Weights of a small image classifier.
Model: 15.4M parameters, arch vit, activation squared_relu, layers 10.
Training: normuon at rate 0.0088, batches of 256, held-out accuracy 82%.
Data: trained on single printed letters, digits and signs in grey, bent and noisy, 395000 training examples, 8.8 epochs.
Rows from block 6, named by matrix and row number. Rows with one number belong to one neuron. Each number is 128 + 24 x the weight over its row's rms, rounded and kept within 0 to 255. All counts start at 0. Numbers have three digits each. After the name is the row's rms in percent of the matrix's.
# fc1: MLP up (model.blocks.6.mlp.fc1.weight, 1152x384), inputs 220-274
# fc2: MLP down (model.blocks.6.mlp.fc2.weight, 384x1152, transposed), outputs 220-274
fc1.878 098:127126121119162099120097132141086131148104091141121163114107132118101106195114164090121136100127111094175099082159104154090189101112092133135134099142110126143122134
fc2.878 098:130124114159168164133136102066110090134110101094151127121172118092104107117160123149130159105118117142127141102086085128129142160127156104120161125107160149135143170
fc1.879 104:120165133128119122138136116098104134163134166126148115110104108123132073143116132147091167080136149121094110058130090131146164099179118133117105105152115124134120127
fc2.879 100:103060124117070125092080177107106115083122121112098136102094077149133121125182150130105165141169110138140133129135149120140115112094130135141146142104139125115139125
fc1.880 097:151111143119127142153196153095133137144151115147121130168123115087116125126146112122149124128191144136191138102117175113144090142130069126143167104096105118131121106
fc2.880 077:104145119134098103139136169156120142123119098122127147088119130127161171136120155138122093131141145129156146125080103147130125125142196145105128128175137089096136092
fc1.881 094:142109140127163121119144137132141093085110150190165133131134107125144159106109122142194150152176181103164174104121078124160115135172110094130125124128119149115093157
fc2.881 114:084095111155158110115115127146165130143170131129138137100109126129101119141116132098125160135144086185111152107124137132128098124103137120124113124136110136132131130
fc1.882 096:147155160144151124124147140096085112179172126168134163114131117120140120136153097150098115152128137148117095114080116141138150090150133094167097140151140132108103138
fc2.882 086:127111133079139112113117115124117161143140165107125106092133125109130176134120174094137119122143145122150155110155156120140103116127133095117118093126113117134121159
fc1.883 103:150096123182160118127110161114141108131120125097092110094075097136127163109132168160174088106122125132115146132087120153091118143140102128112145107174131125089111136
fc2.883 094:104154079111122113130112138139138104141120141134111140117093065149100123116101126138124096145167137104118129101145095105180149057105138180139158104100120098117106115
fc1.884 111:081106105161144104147154152180112109159141113122107114159114112114111132145098112105126123121145103102120133142120118112134099124147118104112169178111138092138140107
fc2.884 123:119168116104066104121091153113131148126142106132123174117102160164176129113137135126164131174099136104108128133141135131153077133073139133131138128126162169115127089
fc1.885 107:124164117111110107110113129139155109166135121094127169132087122161113169133098143110197135115145139101162140145140116115127164124132112119139113148136165120096141140
fc2.885 122:142123157111136161145143131130137169125141115147158147094119093071114132118119134141111124134116165157124136123091114111141149152169094152106163167143094106145157175
fc1.886 100:105137132147134117138182151130119165135151150131116104131139105123153166144124164164169152102155136127121162116074153123113114121157122106131148163131155106129138093
fc2.886 093:140134108109141138142125113125138149116151119175155152071092185166097136121137178148102110120151109117106101134135144094131130104134112119154139150138166143165147164
fc1.887 107:098145147134157157131075107116178093164136152138126118146118179173089123128101115098165127143148156144166110134155100106103100128115153172132081137120144136134140153
fc2.887 116:137107152092109115102099133143120093125136108126133128112121103131140110112109116154144140141147141152121159105094099112135118136161116128123145138152155108115101117
fc1.888 094:122099125138101092110147130168171159094137164124103173146142104151136138148112131087121143136124112133172116136149138152100150112130080119183094134137130128088150113
fc2.888 105:161179110125151132113118147141163124110066114141100125169128114141112098125105134152094173163110116145062096102120177141145151116137121123106129123132169078118091106
fc1.889 094:105126149141096146148128106119081151149116131111122115090128179085114093151110174146126160150135126091091183150108138117105132145156132128110149138138143133158127147
fc2.889 098:122101109094115082111098103130117135125121134103183146151159118165135139126118129142152102153110124137170075095157124151140156141130120150143156076129122106155127142
fc1.890 101:123112125124125130111105148069149187117139134147099141158111147092113124097136105105125115160106131106119154132146177155146118101141106110119137156147153137101121107
fc2.890 067:139089109144112141112133127114088107113107135104170125109153140150165129153111144138107120122114138177089135131155116109118111116134133122083178068148130158098117136
fc1.891 098:160106157117124112111164104147115121106137117107142122140157166131135114122133136139134128079179146130138152136130160127087140078145129115103136090081125099103120093
fc2.891 085:158153180147152096123127151134097134109108126136116122093125127113104160144135131122121128168126135196161145150140087158168115070141130092143106147156114110153149149
fc1.892 099:077137094143111131105127127150105083131158130183172117121105072154120106119153152088123121095106134137113137149135141100169084106130125145141112136131149144157103140
fc2.892 057:121150125154141142109137107153125145104163126144123152143152069134114118114154141161107110145178125128171101124149156121112109112125119160132150185060114155129150177
fc1.893 105:122076185127093142144113124156136155118111093152157132169128108115123112127086066114113096134114122144144131138079113140141125143156123094085127113133139140146114089
fc2.893 118:111152120146117092131109093089131125160135100141098101110092170121093104137136140129132131156168112102157077151119080096121102134106110144074115102075142096119109098
fc1.894 110:093114128090120107134119131155124127135147174126128129132098096121113124114104113121089135119147122095140085130131157108136108085113153098119113163110101130118156116
fc2.894 112:137116102144106085120145133133154132116136113161094087148118128142157138139159114120179113147116149142126135146121107101101113103111092104153173158166110152140142102
fc1.895 097:152170109152098162109154152141120158185125148124148127188084124109136133063142086131119141134131125114112119155096095143122149118160152098125146106130157137181143124
fc2.895 090:135082114100145120149120110133143104116111135125129110096131128125122110177134105144168078144178138152122146121126111080116110101143109150087103147151181109126144141
fc1.896 095:146129105103110116118093120116099152124142134152125109153118093144106108133112167112164139168102127143128118099128158132109145124128115091151139171159145140101156086
fc2.896 067:107089155111109157135153147128116109116130122166118150091136129122155126122126116160113092165123117131131132199161121132154095131108114152173108100132106130154123135
fc1.897 110:109168119085113148064179137140106140092149134121098101141126113065129118168135143133087116120125090108097140135107118103113115128185111147121151100098154087132102093
fc2.897 115:160163130130142152154109139121114159145144122102150139125102116114136128148124102139139129146158110132129155098152121166153119117122127098135103184115134149114137117
fc1.898 103:120156123094142112116109112140166149120150191125082132140137075107114140131134124098123121108116151152147166149114154134138115116179092139189144115127139060121119114
fc2.898 093:159151101138173146143139116092114126148139097120145142108149128148192100099131130106137179131162112110107103115156127139096175143125146115166116126153086125100162171
fc1.899 108:110157097096121155115070128118126130154144123136125127125115139156143165150121115171128115151127116128131143110129182143130105139096118128123072150061114136124138159
fc2.899 072:135109173134117110119158150155113160134133076165105121105094124122087114097134170098129105098145094101114124090130102129105141102133134129110174130168125089144120094
fc1.900 093:112144111139134131114090120138154138149095122108129157140118174083088116157147125121102157114115134132110084112176134100131110142135165135118110164104127163131170162
fc2.900 102:092124120163090129089140143141091093110115137136097072144134113160119126173124140104122095133123110121151115123129098144068147159091112138094162133120122082093132088
fc1.901 097:122139141098091083113106117148124080130130145110117153119185140113140106149101057131138122130151139170155079102106148147145136162130082152127156137170126115172134134
fc2.901 127:133133127157152096137138133122113150157104132100119105086143068136148104102112131146177139087090119129142132124117138165115150158130157142141147105079146146103152121
fc1.902 103:116126113135085135147120157175148145173135146160134108116151111110116153116104137142096117125178135157148126107112146105130119092101116126135134170139111143155098076
fc2.902 119:101125099136117084100142126112139125141135120118141140150115141092155089120168114161136147145121127162105143104173114158195137130109093148119167101139152126092128118
fc1.903 097:162107130173092116130071092127090151124129141126083129134145155135133189159159137114169158159149133126082106120154094150141114130140160111159124131084151093106140133
fc2.903 075:169117150121153100122106126089099095157152080088154141127100139121174123130144113169152084131146146119107149155116089148159114133106119174113121146139118138099071123
fc1.904 107:184164142128131115123119100132092139188131148140171135145112180145137108112081150142176156132120099119126143161119151127145159071132113122119135137159167144144146111
fc2.904 081:155117141125092110109090115156129137099122122135100160120110075156118159121148090147106163127103149132149098102141145134140086102159176088127086097109154056147137144
fc1.905 085:144115139121139121116135136122150123115161078103097122114113105147119115130132110111140148110125118106096105133139155141183173120134118116109160135120114123168109153
fc2.905 051:126069114128119124139079124096068146142085143156164150144108129145097139091159111122148152178195116103100123158135128123098147111130125167155142151124107146140179146
fc1.906 091:164127165095137134114141124104150164125145104153127148110183094129123132100161127101085118135136141120170129130114125133138087124138136109141102167153154124122146172
fc2.906 056:140124118118167093134099106162107094152084162142161105158094101163127145155136162104132154143115147155110117143123163133075160100143080122162121106117098082049110163
fc1.907 100:185158127100166160090149129107122159087110141152184079086099130166111141116154163138129107168158128081111107098098103162134108137121123133133137089108117158110090100
fc2.907 114:147093126116122134136165112137143124124088160112102107177143180097191123128140112136116158083117120119126095151120087173142136131108152141103114143133156107097158154
fc1.908 089:144112142119133166155106089161111111148125145167115060113147158120111116142142134124134076176145199119098109099120110120161113074095095112107154102118110084133094101
fc2.908 144:149152143117108163125087131095107131155096117203121098112117125142158134125134155147094124109167121099085138108133145149130120141208138142119123156124131133131162122
fc1.909 097:094112120145109118127117116107148106110122121144120139104153095138064113120114136114124162097091145089097161142114134115100170116107130165093145149155138131092161102
fc2.909 103:154147129118148153156106167117127133109135136136103062148165169111144141165122128114124148130153133111135127171133115161147155147182094069130159112110108111140117167
fc1.910 101:140128119133089151098119144158145117127113123114141122137164104094146057087136142121153089132125111090143138103112102146142153168121119110133138116116151158108119129
fc2.910 090:113130137140178128128137089115147160140119157157153159128194128172089117100122092117110125119117155127145124113127121120110165133127172138093095127126125165116133103
fc1.911 097:126104118109111168124111141097119136181129145122139112117100134167105150096145140141110132119153093123137103155150135133114122143131152140153120136096132166147142126
fc2.911 124:137138195157099131113095117105152122158135114135120147154124145154096173128099122127116120147146103082106154122166133117101130112151126107137083116175149071122108162
fc1.912 100:133136140089150080133100147113119097174085116101133107110130129101118120152135138073110141140113151137154129141099166124149055141153149100121157125111182150127134111
fc2.912 144:141088098166110117131124155140140146103107148149179118124113136135169190096102147128112167115145136147194090143126081094074166134136135148111128169100137123123119110
fc1.913 092:095122086110155135119121131096118115136120115106099128121157097109104142133112081130116126108084127135112125146134148127125075088113129162142160114053128115131109157
fc2.913 101:105126112142143157131134067153141137085156133130138127164149167124168140114119177108122175169131131130132143103084145142123161161103164081154087113163126107110124106
fc1.914 102:094132110117082127105129124131170110146121106150139137132126143140099169109154102126100099099096097106136122133131145176100104119151115166105124134184165068168141149
fc2.914 100:129101151096149156153149134123152123131169142130103119085136144107123138125098110147139125120128153148141117121081138140075096120106122156180179131129131144165134119
fc1.915 113:149162116136151128126136157173130084099121141147160148112085094123146122155135101121072134083140121141072147137068150186120113179130123085153109119107123131097164134
fc2.915 118:169159123124155102134138170088083118107133107123154141116129070145157107155123122114135094098113112102102138119145109108113063089133147130141127117143121150125115153
fc1.916 097:101145162098108112149122127134135114156122129102171133120132093101118151145078128087128113111133147098136134093146119098103116074152134102098115153126071095143125110
fc2.916 086:166158156125131164053101163139106151140126112155155137143157116121098120119142085154117103131155142140124144136119138163102122125172148193194156147089136104150135127
fc1.917 106:128091175110146173137109141120118159053119077139070099129124129139135115135131155132169086130110141132136092112127111113080172118128087101095163161143115133131192115
fc2.917 106:126077144111078110147134177185117131151155133102182095146142122106101158168126141141102125103163129097162095133096173151132105129073114133139122126154136120117137143
fc1.918 105:126070119133124169132150120099127146129098105145146109127087124093115083174086158135118154119098156072145159140152141155135111154163144133107094147078158125086139166
fc2.918 160:178127148132095142119133102107146128142137111160138107108146138149133103160124128158108134108137094146148152160147156101148170136100131099118141094151143098151133127
fc1.919 096:129106108135169166083100149090141118161109189112125142144128089128130115129112177084107160141132161092149147099134119145126133153131111116109180154152127153121156093
fc2.919 143:096101168131148182112115170146145145168123127093108103110152130177120112106092104132140168121099123133136170122131152143140115152145144067155136135101148124114133137
fc1.920 100:159120157155077116139113131119113139123091091119091188137142128114144149122101123138093129110140140147168120180135163121131156144132141144175163108120155151129061141
fc2.920 082:095161107116162122117124129090128134078145163186162092117148133167130123190134072115147134094074116123109137122117130162125136126124155142108115120126118108138118165
fc1.921 091:202096139129139120120123124155131106068139082168169122109125136145123154134147118113116105121156091100107129144122104161147141154127120097073127127116106106146156176
fc2.921 063:094111131139149101136113086119139123139138162115099152108157127159140128138128137163102133118071102127131125156121104172143112121108128163131136127149123110121097117
fc1.922 106:116090094177149103133112145152058113152139138111128132154152077159114124135131138124103135084117120131134135152108134165113103093146181151134102130130123141166145121
fc2.922 110:129069157121120127118126111130091150118131137126168131146144136126129135095128117119179124147080123152101106086131130173147125128115135109186177148105162107061139144
fc1.923 096:106140112122168122122123110126130135153134158130136148142127108135110142118134164159118091127160130159104141130149128134090129093184136151124133173129119109130115126
fc2.923 085:171118103123138139159107152100108087157147128119173084095153157117118139134167149146169161132116127168155107161103133116182157143140136123095122097103117088137081132
fc1.924 105:115094120134133100102098126137136161179171135098094111137169107135130159116118158123128144143081128115130144115150168120146162100135107153126136129082123153121132131
fc2.924 102:120186083127132191150145094165115099122187132137136148159128126114134107105143150093100094131111165117113174132107117093091123098134112142109129163105139147107106144
fc1.925 105:152152112135137121147144130142136121140099159124099125154117165144179162134083117130112151171116182149122103182111150132098161124123150089183176138137151165099116144
fc2.925 048:113123117142150158103109124163106139108098113123133100147107143125085120149137108103098102083084077125109129122147137129126095137127117126139143157109179101151113108
fc1.926 098:136130116109138133134138097136068158134122193098136154113155139102115146163119110124168110135130160162102121120100179119126167110120104108130114101091103162098147112
fc2.926 092:117129132083132134117147159130132147115158128163114138108101117176123150097112134144109115141127149126129165129140137120140118144136090154107133149156081110154128154
fc1.927 103:129082134090115127112144156164130160135070118178131148115088140113118108129143121120156121100172134146148112122109055115108107176052098141105136126152113111113096114
fc2.927 077:145146086074120124161120115149145146169116082121114155091136140107141147147102143090110113138141078147163175136123195169118114121141140116157170144122119117119114132
fc1.928 106:061147147086107114105128162174163132154110145123102112180131129139152123150078133119091118130163146115137088144145128108123187095126154125098133148125175108122130107
fc2.928 100:117184150132127099132139120092161150076142151157136085079113122127153129118138136125111172115123109160107177123102130106230087105150125171126131162121094173123141123
fc1.929 100:127095127112122102104101155107118139048174139159116176077113146167112107118154072136133149131150150156138154133133132100106076148145128113130149163126134104101140121
fc2.929 070:158146112123114161118115138151148126125114115144195100149130140124120155111150116116132157156174157099118097114172119145127083115129155084150142126137083127105115130
fc1.930 093:096102116117123159150137100179105125132090151172134127109104140140129129149102143134171141132143172111112113116075133141148113152139111137101190092123145085188165100
fc2.930 088:154120114144149115130108159144149118144115107138152142141144119081146136127131161146087091106125065163143113154125140099131112085087132132178114166110123126087106129
fc1.931 097:118114094166189132153134148138112128136118138173143105169129131142089097112165142112111116130089160126166090152133145135134162094115156128093108155086127091136128133
fc2.931 089:128126135159099176147069135119149172107182139149115146092120108132095133110138077130130156139140128096125135095113117158130103150125121140148123108142145162117091173
fc1.932 092:130112115099170133112129132155104111127123189119152125129127099092149111128149167118070140109062148089130150126133127135121147126079100139117087174130110156186124141
fc2.932 072:120110074130097114082169108129115088113113116148162149151123120139112147105118137114132103182142120169097141133117130135095118189131131114138158129153132134113111122
fc1.933 104:134129124120080132115097121162148153128142145078162127115139135152163136131188107140112133141148145117151129103126145144156132110173139142110134133098156133093128110
fc2.933 071:152127117131133079128153145096097151116168088139103104124169102159158109133107094127128082106164106124143115134151088115119095092124103088148173102149141118113168130
fc1.934 102:136163120117096174139101151174159112115121130121179142134085114125141126139123106092077146131109162069124129109126106108120147146129137194131152148149115158137081123
fc2.934 100:139140151142077105113098125089120138152112192207122171131150149126118115091142138115181135112148138139097147107112125107124114135142150132145139128106120136097136176
fc1.935 094:139101164095144141137142107149103095145140129116153087136158143151155074084161139093107167158155173146093132152146148126145130138141115155144110137133087109084142083
fc2.935 092:123152098131111130109124148123133137100103172142128143147117131129129159153070136131148146123138105110114087165104125162168084109113120117133111133126126148169132129
fc1.936 093:106102075157142107144134167152131143158089156106168112133136122121117136133081125112127097126112148114157127104094118136189137106113184155110097159126192114117105173
fc2.936 076:070117121103152119085117123144163158080115109118130135082147170111163089101141138150115157113112138164101077142077102144096125108117110142137125126160123111120139105
fc1.937 100:149125116128081151135104119177137150126115128139148145108096117061150133117146092092170112149114139137128125137130120104139113143089129135139109143167149138126152100
fc2.937 118:117135129100128166124121098123157104144099112113118174124127125189133135117148123135126105077104150126145119091081117121147121140141167113159145158128096123160155107
fc1.938 087:104183146088133106136160144178119136131099139134131155137140155100131089128146124161170142122097121135154131152110146090166118102115170090106100126129127129135155106
fc2.938 095:115056144124115127122137111154149113095141141160125115087120125120152135186115125107099114116130158119143102133107088083122131105162117138105182146146144122101112125
fc1.939 104:114095122143079127125099102127094137156098134147102129164126118140124121142146101171190116136110094142087125117125163120132124116118117143154143146137102117111122127
fc2.939 042:150104083157115112129154130102138150123119064134164145092169172112092118130135101139138148158121143109157126157150116131083155115151147165132149126109127134158123133
fc1.940 090:131154108141165117144114133126135153133049109107122117136135143161104117117138128122164143080074183135154127104127109127124174135160133117126151083144123142084153171
fc2.940 099:114165120128151101148103116133159160179169129126113102134129138111114133164155147088150152127161094142106109165076141145129150140100109158153153128156113130156137124
fc1.941 101:112120157131128135120073091149113110139128120127069142173169131115129089145153136119115102124144140136116111143138113119150160084107139144157110175128111099107156104
fc2.941 095:118121129154141134097166121146165132130153152087159107103093090140126124139108105098129123146114076088165118145196152169099121096125170136111130170152148118045144126
fc1.942 109:143163161117134142121114123144150125110147156170144111124107084137128130152125092132134156130110121107161132098152111155159122126104126097113136100118126107138191127
fc2.942 129:138082152095144141120121125109147146105124122127085120131117112095102133135122148108144086136138145102121105145139122152122131117120109080099174104120130129078110123
fc1.943 099:062152169136115100083156123148120155122098136119141166113134144094148178140163121121146122145120137174104100118147117119135113102170143090153114106119126160125150157
fc2.943 102:179158121156118148124102072086093134103163147165164153153111161142146097128098121158142134128145123120144146125150126081111095122106107137153127091171129118123139153
fc1.944 098:127123114159121137094110136156157103134108122142133137097108139153109143120095140117081139132151110136155091144177105171078103118157106104145110115131112108118129110
fc2.944 078:156166125179153113118124102117110116151131096108132072113151097104136135148098102105143099126143106168103121132167157156151157126133120116142134094112140111155113147
fc1.945 107:136116128127127119145086114099150138063156181109112081119149117142149144158095120127111090118110146146143158075142136139119094156134119137131124150135131150117155114
fc2.945 100:127135150139141090146135161142114118151115109129095119140099130180120106140121107165133129058133126111122100130115105190122129177123144102102150116135116114154153085
fc1.946 094:128116124122109144137125137116074119129123130152108181105110143114110114112115144111185093170107160114106162084130126156151095151102100125149102148116107166168152144
fc2.946 091:136119111116127137141074127128127139134123138129124105146143056054139159163102122139089163136146146104163150137137123130097111126099115131105132057164122140168149156
fc1.947 107:181139116101128161102086117105118133101093095107089117121172138103138110084118132101142156129148128116150138121128119101172110150098138124116126135112143108115143131
fc2.947 080:135141103119106078123140164126120143153156147140128164132137105083106116104118149127103096113167124152179119131189113077101077165119147100128140077109122110132104123
fc1.948 106:120155161131118080140140161099171076083118174146118126125142144125175076124154130169093142144175151087103148144138112122131182114154154099118125101134178138091122146
fc2.948 139:154151119103114116119110125138137139126124134110128161090161131080084126085106093133102122165119104166147118152118115147117114115068103099112104195133150134087146158
fc1.949 104:112168139119136143091132161105127162113102166169125143080160112148152128126169137108151135137165155140152103130107119121156150116109132115133142099123091123128145110
fc2.949 111:131134150122146088161107138136143126128122129138074098110142119103127115151114104154120119138128144129125081152143125096126112121139088108162103136127145145114142085
fc1.950 098:122120102094112078120114142098087130138167131127068124177136155155127166105159119105146139159134144121145135100129098115152106137127124119126141152127127126140149091
fc2.950 091:060163112142174107123096157101118134133134151150133111101119142140131138117128161144160125081160140147076114153099112135109123107153154147141191122128145136115134103
fc1.951 099:120164123131143108108104101146141135151165124192118138136136094126172132145120155087117159200130109127138135101185117155136161142129107140123094099149162122112147133
fc2.951 081:108124094089113131116138130120136158093123120087141109105098116140083098102129102097176093117111132162115146086133133143106097113153131104111127166079134183130129147
fc1.952 094:156129107124134103132112149105135119160113130122123125145117129130087121165073174084168124121138127175136129176098116145116185168098153105124129118124088105118180111
fc2.952 091:109126150106138153121171117115166106169139134136155106096188122130120116162175127112161086130114175148171127109170125107140125125171086158159144169140167118127135172
fc1.953 090:085164142137110112143139062168144097129116152146164180126165116090188093133160125143122071135107136155144119129124148120120118150129120076144082134150173111133138128
fc2.953 080:169121095133173168151156103113105123161106127078131147114092178105140149130094091122072160132156131146126104161122154095150108151115097135130125106122117132157121130
fc1.954 109:131133082127090126086140119137128113113127141145135137141133162115103104133119136126129120128152133080128119127124154145177135130139149145126144150112123139124111143
fc2.954 099:104140129122079127157145103116094139122106139117170142119130104153155115090149090135114120160151111127169075123126114157117106134144098148128119094132152103115143141
fc1.955 105:091117151134127065129129148152175125114116103190154129120124142105116153148156126107146162158096116116133121119104108119107081125038112148130132135130123173099108139
fc2.955 151:113154127126101107105129102127096095103126129130126153149128096102103162098121126094083111093140142097163137105163186146128142121131163160136093145115141114145088134
fc1.956 104:125159122152139102094089163188153110172148144116101113134123118165131137200139150114158115146137077120095129143115103120163177138175119121117114123151143141123162136
fc2.956 114:121157140126127164147138133083145107082101079105158120131119137164157142055163148136136169144123149138156141150103172174155116142116102118110160103170114113131131120
fc1.957 105:116084102128079116122108131113142163123147146128154191081088115141134114112131146153142138141124118126107081124139156110154098131114136116114145127181140126100138115
fc2.957 102:172163095130100138124159086148114118145119092121126144131104103081152148132132134144112171156136149109151122112131154160085096110119155120153139123147118125123112133
fc1.958 102:138151114142149131091134149183124119167132151120131132150154109156129099130090143117136165122140100133179122109137169105125146141177124120098129120144110154095144110
fc2.958 062:115117165106171138156141158134165126088143141130136137123122102142149076128143091139113134138119172119131130101140143130121145132116150159133130125146157135116126144
fc1.959 109:136136128128140157070170150114139148138158123135153149130147137132137107152125148127102139135094177108112167144127113123097141114132187130152113107111134100111135131
fc2.959 082:118116117129114114123101101093104154146151115117119141139134131101141114149149108112083053116111145135110048149119166110131103181111125095121127094151126108113140142
fc1.960 110:169109116087127134110110135135094159134117059096130127108143123151123115164128162096133165161171139130139114150120139127145093120122159137120128120128116148105112183
fc2.960 100:115176151154167068104156153132148121121123124129112151118130125125178093097142111164152160112139119143138153135119129118111145113150135134095133101132155127144128106
fc1.961 102:136152128108126128132055125122101125160114125151080134120130139117119150125106118161085116198126084111161123154130119126123117132109175107100147112124121167103132139
fc2.961 033:114101170096070150081146136091085094129131160134132124190138082123089117129125117103153169104122134139105123129149106137108096142163123169143163141112145134118141116
fc1.962 090:103121093159119145162133095148136142117138165115087124115107105128140120146098161171154121137140128140075114101129185133154139143142125127108100095140141140127160128
fc2.962 118:117128112092127101118175122102149137124153134136119158122112117131125129108161126113183125179122106139139107158142101114103128113117100136124138134123154096149142148
fc1.963 091:167127109188134146171121129115156184172131137139116152156129152123105147134172099119136085092132147126108151135144145107152133123097142127128145169142108152139183128
fc2.963 074:108147121135113158090113149123157104105127087114133072116148068074124099115102103160136120161118124108130133186141134150105116128121119130120099131117108101127138110
fc1.964 113:141147097106133142188132153139116137150121120180133143132137089132159135159159117139129162117143154122130175113110148118131109149136134141115157106066139120128165156
fc2.964 158:083131123147119133148120126156106136071180124145126116112136143118111128108145177151111124129137077117112125145126136139098117067138128127106124131089133124148111151
fc1.965 095:126143141108114141090106124100144128103126107132111131137144123110141134115072119100124130148088136099156100096102120140121119130160130138093118103144140108163087146
fc2.965 107:148135103105136122103151096143132178120096140145121135157119127108144102126134158167140137104166145158116202165144141120131143113092166113128163112133106135105143107
fc1.966 099:111115069108173118153142166104120087091128107132135153115197173157094159126117181088141155121119152126173123142125140112083136151131166085123136134133141122170107113
fc2.966 105:153143151203137129107126143098127105168114161089125113143136121154159112129148130176157107115131125139172174169102127119184124130162154084148110162153126128134101156
fc1.967 100:116119127140118135141097141119121132128115146093083137138146104137104119108149148128132125136135151149116132139141128113126106130139085110122102119162084107052131094
fc2.967 099:130186076146147129100184105122120130105127132129115149139129183149082123099125139076163096144146098108088113101095139145108176145109124110080133153129119109145130134
fc1.968 096:167149136138153127147101159078127126158117108110165075162146113085131119117156149151111104145142073136109150098149134158136120091113140163147135149123138121166133143
fc2.968 062:126176155162127155111145073132070121132138096125154163122095138072146140113108146153097123069116156133127107087171148124132148116109126124140097161126145113122160141
fc1.969 104:156115083134104162143088126177111119109068109133121118118127139144120132119154130127138130161128151173125110153114151118124107138127145108170076163150130145138178144
fc2.969 119:093093166103120125104160116093122141109116139122149139129108131146162149097151143087086094126153123142104106132112103130137113122108145123101138152139121133100136127
fc1.970 103:158130131080148110101134148144133120157152143123142151143079120104140145136141140172124113167145172171160125116131124090153093139135145109110116164115125198118145104
fc2.970 095:136122158127108174147131123151094140110149117071137159100164107121107126174117160133108155120140194177084165110132111147143121115150126095095159115131116133164166126
fc1.971 098:101156155116099104126139136145187159178136118079141128113164133111121070171141132115121100145094118139182115136115141115135099138116180127175126139179126103133097111
fc2.971 095:099114106127153162173152109089154113118137082131124147144108150124138159141094131132146124095142128145098129139108136150139130155142119148109152093092131119162108143
fc1.972 103:154116110075119132126101113129115128112157116141180109134135112120107103073156142137138155147132159150115130104139121156102115116135132128144128146070146129119093106
fc2.972 063:136126117142171171149128120147133126111136113150124164128123124124138126141073147136108093107099136126148126094093136090070078097140124085149133152105123131148156092
fc1.973 096:096113158153144151112159099129083104102111128120157178108125122115091139100130109137148176112131124130142085126128128124123134121120102101135150136128141113106105126
fc2.973 093:122145161138129088155103154158127137125122170135137103172110105124131113127174126108128107126114140121124151168126096129110112156146132106115128177137111132143155111
fc1.974 100:125116156108101066145121137105120098126106099095132131130161112092136145103155178144117114125133184131152138094147176124155139127096154121139159117137149136140100112
fc2.974 104:163143159119144132136102153092082149119133118118114124123131123118088105102095120077128107144141133154110106145108154122133133179156111133138071104120130130107154125
fc1.975 090:142122128141158124146128141172133162124099114101125135091128164192128118134147112194172089142111143115141138145085103107106139092150138112113122138118110143109163146
fc2.975 118:129176142165074121088133126180096130138134159129124155077108085099112100130158132152109148060102137147167102148120128081122138148164147112132194112137106118142107110
fc1.976 091:159135141117108094108148143143132121163132143160155161150134107099126113069147144147107069145119159123117129086180119139142134137152170138089108154134133116103125125
fc2.976 065:127114135088116151079133167097111129139121145093098125108124119151108107137108105146142162088134118116108068163141169116147109109112159155168144133130144177108125132
fc1.977 095:099126131150134142153126131105157166100122072137104138100121126126114111121121122145142131146109146150119150113171145084110154120155113098125110119140111142097094102
fc2.977 091:118138134099116122122146160138130143131099124120100081149136092130117123170095137170120137153094139135133127149149113125143145138149136169091166176125123065135104132
fc1.978 100:136131158112102172094150142112146097120122114177148133140086125142170143136119112135149145124127135126122085156126136113180126161112143098087099121118123063141153131
fc2.978 070:116111137158149129146113131145086137119158101079138100116118118185090123115095165121093106112111132207140150103121113111098112099125145180107105142135134173133154119
fc1.979 102:166133113116120099090118127144140162150154125139135173114118152137157129101109166147133102149134131108125144089090118108133115151106133158128159134159143159171112108
fc2.979 122:134167140143131142107119171110167130172130158149153133124149149088127119099145149113158138073136097139111155160087135122144144140116169144150136124104146123148126116
fc1.980 100:121129156119103135095081136114145123160111140140120146128105166148135147136142161173119150161154124131128163054134171122109108136131171167155117085085091120125151109
fc2.980 088:104142111164116138156130152090128143126082113080110095119151117117106102145134102092165127161142181166133126144151090127121102147122128154113154154149092125110134145
fc1.981 110:143125136160161133141118130095093089114109150140137083123126175107119168163131153164139123167154159151144107095141127154114107116115101180125155152113118095146108110
fc2.981 148:159119082178108135174152128125105134087152098181128081117115121125119096128103140148102101162094132106139174091197122099140132099151118082088164091142123107122109152
fc1.982 093:152122149155148133132161135135113135102102130149097093122135092137159140078126124094110116145114130136115116099146146102119152116096129102112206154170111170126166144
fc2.982 136:111086120086149120085145127106169094108176134149128125138125145104083121187167161134136174123103136117118139123116126131145127143116145148147114156128158132142128123
fc1.983 102:116091151108111166098135111134154130105110138156121159149109123172135179118143100147128137103153158110172126150128137122139174108156122113112119136116101135122102128
fc2.983 082:135093124105093142092139112106117149148134138154128139111097131114129111134107148132125158135134141078087120141166143120143093174085128158118159095153099156145094124
fc1.984 101:090091125127119145114146126041138135100095101135141076115131087132175103156160108111125152123157150139151136154148114165131125097135116082114146097143132125137095117
fc2.984 109:166110128069130141158140131135120099115151166128110185123127161113137125122104097145133126050101121124100127176122138143124164169105118153128124157158115140122137117
fc1.985 098:143154138156110092156119110151140108142116120146115146130137136135130145124156101102146148125119108155140162139189156174090110085081100141137141134172086105121095107
fc2.985 079:109117137137107169121165161156141119107119095146118121151154093135134120110098166173117161100124130138102116159132123124158115174163162124125114117082102138128114129
fc1.986 103:158104167169132157143117118105142131161164158090100130166158107141136087115137116119154171093124135158125128152124129125104136156131176159124109121140151076097104102
fc2.986 126:092140105110119115113125113122152091102142119160157123121113127124169103146134160137136129140130113133138108140139126087142144162180081148098148148139077151183090125
fc1.987 095:169139132135110096104130112102125157099139152113090131113122113128134167116121112081136119132160097152141097156145157164098102101089137159148130153139123095090124136
fc2.987 092:118098153119130168196103138169158123118151140105119125156119138136077157133112123122140146120149131138143131071130119103128141131158092098135139142158122129138141130